From a checkpoint of a small masked image model.
Model: 7.26M parameters, 64-pixel images, arch resmlp, norm layernorm, activation reglu, patch size [8, 8], layers 16, width 192.
Training: 9300 steps, batches of 512.
Data: trained on renderings of 100 made-up gadgets, each built of a few solids, in any pose, 195000 training examples.
Rows from block 12 of a small masked image model, named by matrix and row number. Rows with one number belong to one neuron. Each number is 500 + 25 x the weight over its row's rms, rounded and kept within 0 to 999. All counts start at 0. Numbers have three digits each.
After each neuron's rows are labels from the 100 images, of 14848, where the neuron reaches its largest size: "strongest on" is what is common among them. Only what is clearly more common there than usual is listed. The data: renderings of 100 made-up gadgets, each built of a few solids, in any pose.
# gate: MLP gate (model.blocks.12.mlp.gate.weight, 768x192), inputs 96-191
# fc1: MLP up (model.blocks.12.mlp.fc1.weight, 768x192), inputs 96-191
# fc2: MLP down (model.blocks.12.mlp.fc2.weight, 192x768, transposed), outputs 96-191

gate.536:526534516491499512458481473511519512483495527511482497509532507490485439512526484459528485462490475506530523491507521424485498515518488503542484522529505494520522550512491504457491510496479506498483518498487485491539521537482445498515502487485520464487511533459507511522504507521479535516
fc1.536:479514520503509482515483497493446530513538493513474476481502502509512496512453523495517501537526518474516480513492485523495534522489519527498457480500496493517505447525484530511545474503466498516524494485498504525491487495448556484502488535505484532476471474532498505503487505485502483517
fc2.536:490473497467494528512499516495563444501478467510534510517505519501442510493544507469467522458496475527470536503487523477494456496518490460497512488492472507505536513497458493517522503445490507494484508525504500474496537497506499498500479505474550512511570477518516479559493478487517542480
strongest on: orange

gate.176:507521538488507487565501491461512507475528494529477504484494481506496494525459516507534502490523492494483506482557508507504494522479538548533486515484530477512512492506452551462495517490478509469564486477517486498468497517480490468483462493517515498496534465479502492501504496491523522491
fc1.176:481521532507485509534540478462533508537487490477486503500527510483502467489526540487482518535515522509464481514446475534508546496493455440481495555491488519496500464480501486524520510507521505552474535466482476509535508459519497465522476520505461482519472503545509475480536477471445499520
fc2.176:513481480476494514451544504499478497463498524524506490483497482506428508541525511499494526468477557504529508515475486505502460503496472487515493463497505480521516509521508464461506516522482496491510531516481499479503534482556498530478501519478539504498514456515549520556468483487455503539
strongest on: black

gate.20:464507497531507485480509495503513524430516488523511494498455522521566543522452483533539515527489493460468496483536511506471496500516512494497470505503513522496477541495493502496483494514514485448526464490490502506456495501497486471492443461504507462485471492530507497464460500528540503459
fc1.20:454506520489515520549488477512527520483524505473499500478506468482500465504506537482516488522542531536497488457490489500476487512496525546480477568473518514532513517515541482495522490502517491476499515467526477500465456516486467509492445531495506481488496513515529515503474510516484527440
fc2.20:533499508500499494478498503503488469474490520482513495461438534518550521517519494483542536470523485527523477496454485473481484496459528479483501512516494498500486489488556511504462466512510521516488560526490483499524515527508509484510475537531437497511548511496506515437511513509504462581
strongest on: orange

gate.460:478489517509510507509476517511460521460491506494482483554509534481553473482490455532480511507460539453480452523456542528468510482457482491463476451527518489466491469525497497509465503492505440489507482505492513534494473526504492537504501504510468485495471505507503506489482482493472468489
fc1.460:463502525492440504459497525494553480492461489462496503520504507517499487450502510488493527487457499536500503531464533529514506537510487481485562496488490519504534534493472462490507488502516505482495501476522511549481530461473453487504540510547490437491502514505493500505511470485486472526
fc2.460:508501535520492510511483515506512488527511494523539521528480467493553513480501522521569432485518511483474485503521501489483492497480527503527488525516451528487544493509488512517524497462460505487547482490509535493500487468525544428504482456496496512492502450474526528542511528511550464473
strongest on: blue

gate.470:528501500490497504491506486454525483476570529525520454531509524483504513502511521498488481490518531462526498505519482506493520503493495512484477518490543494462460561511496477506513498488480519497504523492497520493467510518472497516523502516494479523461508489497502506501467492507497513537
fc1.470:526519476498497460509473500489525493435506507492439447484499506491530528543536488526461460480460537476523501519504501507487445498514517508524491455539500506482518514455468494550506501527478499523493512509518486466497505458491490478501510508467508551477509501515484492494491525520499511517
fc2.470:467508450502521515520495515492504521502497476494504502480514505497363484482510499492465517493505474515498501503529531496476538499489509569493477483465488485470521510488491527486489491377503490491498474542518483530510465531525491496494518503528526503482514528488500434557491507522496499472
strongest on: black

gate.213:460510494483499508535496535540510466515480482554503500536495509506505508546492505517458516515516506482493498526481515520474499483501478537504537478544480494486482498505513509533523479498506472481483468510506476491492465454478527489548455491444481527458482536501479525503506551528512515543
fc1.213:491502514527493455506483475477486562514498516469464520501503506492513475491578512506519506547514495493520466498471492469499513511493489471531481490464524511526520484473501458479471531484496504528524504486498534501506472556496462531464543498565482498521514469502494452501507435480463472505
fc2.213:492449478469524483549476501461508474499480475458487489514499505495401533498505510527493519534509499507486529505499489488492502493517511483482517477549502471509495505498441527478467511511518510517500511514490511469476506511455496510555473516493486502511520478497527559530520510495522495471
strongest on: blue

gate.103:455510478500515503536548492511491573473513523506503511503528497474516473478503552481508526493544512458478501490477497544494486488520534477503475543465512508498537505505543499487472480472510510490517522468510494444506498503479515489494503501435477539540529473471519510522498499525539442504
fc1.103:528534534505508487473496472495491473521491491521487447503503523509482503524453470522523506526478515558530513524566486486491477510508451521508511496502496508501512515450453505498495524490456487505473505509504506539494535505474509534514496504526497497456482559558514507505508503454431532469
fc2.103:553480506495497513520527484489497497501520489512521509517540539488414478496487521471520455487481547521493477490459500510484481502510552516523513525534490512498513487518492526497489488562495501539546493451506483494505525468508509483535490491481528482507521417512498502456497537533495503475
strongest on: red

gate.296:499468483495493489434479486522531513470471500485558492482510491507512520498489454508560470515503471498528499485475504492491509488500508455484511524469489495489499535477490508501505504497544484507476489510510488512520516476489474456520510499483496504498484589488484505497494499538541490469
fc1.296:512508478489508481496486484563549489457464445508527499505507465507512476510530475525524477495512502492539496506512510502490526496492503469489484489447503483512565483486503438509475473491543500526501489523533524504533439428522478494498568499511480462495487543541530484523481490532514481526
fc2.296:509486495492493492534478500489477516524511516486469502505495520499692508520515514458493518482498547540507506475476505489505469494491461565506492462521521495498461512486485552494496452440498505495533503522508493514504501516505489544505504493465508498501514458503479507513521490490483485505
strongest on: yellow

gate.300:481526474507492473490504512454529535495487495500481518498506486515516522462541491490505526504466484476519456523462534508545521526488454521508462536497455496510521518493467511532505501477528516537486527462493455467506519524511518539532471509469533523497502510505493492498512475509505471498
fc1.300:440450505503476450462547497473523448490486466503504500494514513517506507489552537535472498512509476549492498484493499550444516508489495466504507447515449508521485498507527506495507501489519486483469508515493469497513460505500478490449519491553500487518478480518468508492513479456548480462
fc2.300:467513564519513477541485496498491469535520515547506548521478481513632520483515497519476460521527517478503532522497483491483539482460519493481485502517489492504531482497511495456528499425484467519536493526481495510505489486500485524493483471528434502502439476515529461537522521502517510479
strongest on: red

gate.751:476531486497475497479512502514507471506467547524532492523498474504519459525471497493508470542523518535528490502463532500468497485462476486516536510501506504493521531551501515542487493487531510467506489549532504515483476490517526462519487510491497476434498518485472532490459462482495494482
fc1.751:518520474478512500533490489458479476509501420484488496514501498516480510497525474493489501436506522496472462485482501493477475507517553526521464527519508501522500503464491496510518491503471537484508508490515474484539543503505494518473510488508470519550526491495505483509521522501505541502
fc2.751:488519528464465499525468516513512514512525554487529477480503493476410468520462530505530494482510500500535487499507516511525497502471465441499531517508490512484483499484493505497539535533521485500488458457445502544502489452500520514516491505517493477499501525511499434524524521492490514525
strongest on: blue

gate.198:486491529511488470515470440487445500444534474495515489446501510494559473475481466535496484549495505509485456507477489546540515482516491482534495530523467494500509497515502518522447491501481497480502516470524520457490469463494507486514503522470452457528479476533522483479510495478481514514
fc1.198:492512523487495528505461453445508524515532454453560507487515482478498527498516547546479544537582515483494495504495493513461488515494454542505427509477500492541488469505515505513535498501469499454516495497505511461493474510458573483493527520504490504534500495498502515494494517488461509506
fc2.198:486544543497500465546511478471498479511488498495520488459487504492499460506471473454540497495487500522490487505485479531477560482476525488531528496483493506493497488497498498513503452483499485511465475483513499478512514543508494474505480508539483487531468471470497444491502485545502519504
strongest on: yellow

gate.659:550514496516527520529531538479523535488465467469480514511512506515500527506484496505482475514494543445522515492518501523445467510514486515519461521506523500489464498481504489513500476491495510490505455484497524531516451483480552517507511516505508513459495490492498488511445512499466475476
fc1.659:506510506490500503492479509513481552452529508504438463495499514485513484470502490498490467473505493463449508471492493515567480495515548498475508489488520476506537482491497521526519539477506487473534548483488507459501503473492507503493517484494489489525494512491507547514548464531528501524
fc2.659:439518474518504496509444495469516529486501509474484533500471507499497486519485483496532489511505508476529507542491517474507499502523484497513492555494556521502526467513460516477458484464476503537437488486442477499502536452467511488505458467487510517519477472464489460556448547541517490509
strongest on: orange; yellow

gate.12:485477529509482485520527519542476527517495456526471499545486477501557481516537496500527491500506518508487483461499472523513501484504489455498495471504489506498503490486467522503499485493493489522494484497494494481477462435476491475473481477453488482491472506514492493482489489476513505488
fc1.12:507551494499543486533506542506513487499453502481486506526472511503507493498486465475502509481445474591527522498500466481539463447502460507473634503474445523477504497503494483501481508496531495506489484503504488516533492517511522498496477502539449498538495516504470509483456469480538456489
fc2.12:511501508482502499447518539469516514540507516518494481532513476527439560500502527504471498468525496458471483472515520506475536511518519481502479462512539516532438509502479497528518530520500508485525490512483489488480480472445464496520500496512519515473536512521487517493464495507484527504
strongest on: red

gate.484:514513487503494534459461516522480503510505515521445516511524510452474473463496522510531505492487490488479489489455514481458533489494489517482534493494473527473511489524484552538474502504482513518474485472503493528564501458539504444501487537476497532516485476492510514516526531489488501532
fc1.484:555495473482498486503468523450513457525487501534502518481507499492500481492566512503479494510535499504472456516501505518497455498522481538462509501480511481490527473454559506497523498485506501512468459481526496482488476485477531468530480474505471486514505454495521500528487498496494515505
fc2.484:498500445491486481541499519521483501492498495484486529497473517485631474473433522513477500511480502500530485534528499481512493520483503489493484486516465451497514499482507474484483528468453512463502529495508503503503460484517528492477499493485481500501487501538573452484515484524500525496
strongest on: red

gate.329:512537512507500452516493440468509530542541506481526527490524453519506490474492482542476481494501498512474491526513497528495494519479522523494496561510478471499478473496551500529517534461514517472494491527527503498493512498490562507507499453539489564522506493489500464526520537461538458457
fc1.329:452507523509520462525505459466475507568462495486497501464489465505520502459509475494449505561489492513465440474516511485487452496494519537506494543530463498500481495520487500503522517500525508464485480531500506513487491473472519504527426485492485504519484475508496494494515532472484503489
fc2.329:507500547508520542529458486494474519532519522505473508522508482502439508518457484545522482531504511497484450486494495525480511484525520482481500515499514527481462463480490494476490546515531499486529482474513513507485513469484513507517437479543473533492467506471468487526496554505487503474
strongest on: orange

gate.228:532518511494482491521449487420552485499542489460469476539465507511507520508523481486484512508532538461545483551501522473481502516486504501510529543505520481527480526499454508500502516494500525493490461458488512480486507536470476489525529510506495534501496452497473503509452487501468508525
fc1.228:502517450493515520496508492520499522511484569533472554497459489497484498481469537516497535475498529553468473485539472542470502482497497512527478505544497512488495526489548522489484494507548479498553517525529482523517505519525469512482485526510558458508502481488518499504555513499504524517
fc2.228:533487493479504505418537522521484513510493505534512476483497551520527509494496505498476483458507526485504547521498499491530495501495463536501522516527475476524465473524488473477500459525479486564518510508503481461514508486505474519546511493497492495525491473545506523460446492555483481491
strongest on: black

gate.392:508442506500498443474480515493461527476481519462460482499511470513549515499525477490504477488504518479483468516476515524499478499521497502489518502507497493472506478481525460480496501498494518485511478481497516495474451485513542515499481522512505524523488502500455536494488492455482508458
fc1.392:463489507504546466519526479515478544503484498456519513461505493553502499495502539498514523528537513526531512496464494481484505527510495531527387509510510458513458497506521518506513478509472503488522476514474504500509479497491534478470535484501519464485503474496494511501503501512492492463
fc2.392:486534482501493463522508452499508519512503538491479498475446503464467502499520501466518498522480485478470520541464505498471531496489459520508543509475516536489481493530545469480449467506515505453503499528517474509501515511508442529489502464534460495560483516494508482458554529495503496487
strongest on: yellow

gate.90:541464508506505514467498516503472419538476519535470517495512505494462488456516508485539495481464511502511528476480479502488520486461498509501460499495525511479498483485469508499504527512492501553487552505478510467474508533519524539529502534504503497486524498474534516478512507531498534530
fc1.90:534513543479517478539532526491490522453517495517494528517524522481482501491435487498493500529458499474486527496529522489515503512515531507488516515504524487516458497526556503498517465497452489519499487494514486547503494507504492522535478496498505535441552474454478512536480528507528486460
fc2.90:506487537521499514493489515506518483540485466521531488511486479488698509503554490471509501479513487525495474500505491518491528496486465507498502476501495502500498507490453514486473489399511501501502514521527519482496514518527486515487508507504494484499462488543502522513506506493496512504
strongest on: red

gate.230:516496509512495520558468463527546502466504452558481527444502463501507528541531502489499488485514558493492471538529507557467496509526521505503500507541473492492486483474519505471444512507513487458515523505490508501483463524560491514512459525486520498509517528531457490529528511485534512463
fc1.230:512511516527487490436478522486511528520492459512464491504505551516482479495496509526509489497509523518457516501447513506543515493500541476485491474514459461496480529490514534487553495496511510528506506537508476503527529515508528488453487512453456506509508520505467500507501514541489525546
fc2.230:496476459490478529527515428482530521485506422554519527519516481521482520498537524489489529491486505491499466516537539490477503518504496508499504494512454516522522496469435500434479540488509483470468518521505534489503452485488491506512501536524542448523503472528499487531516480445508514500
strongest on: black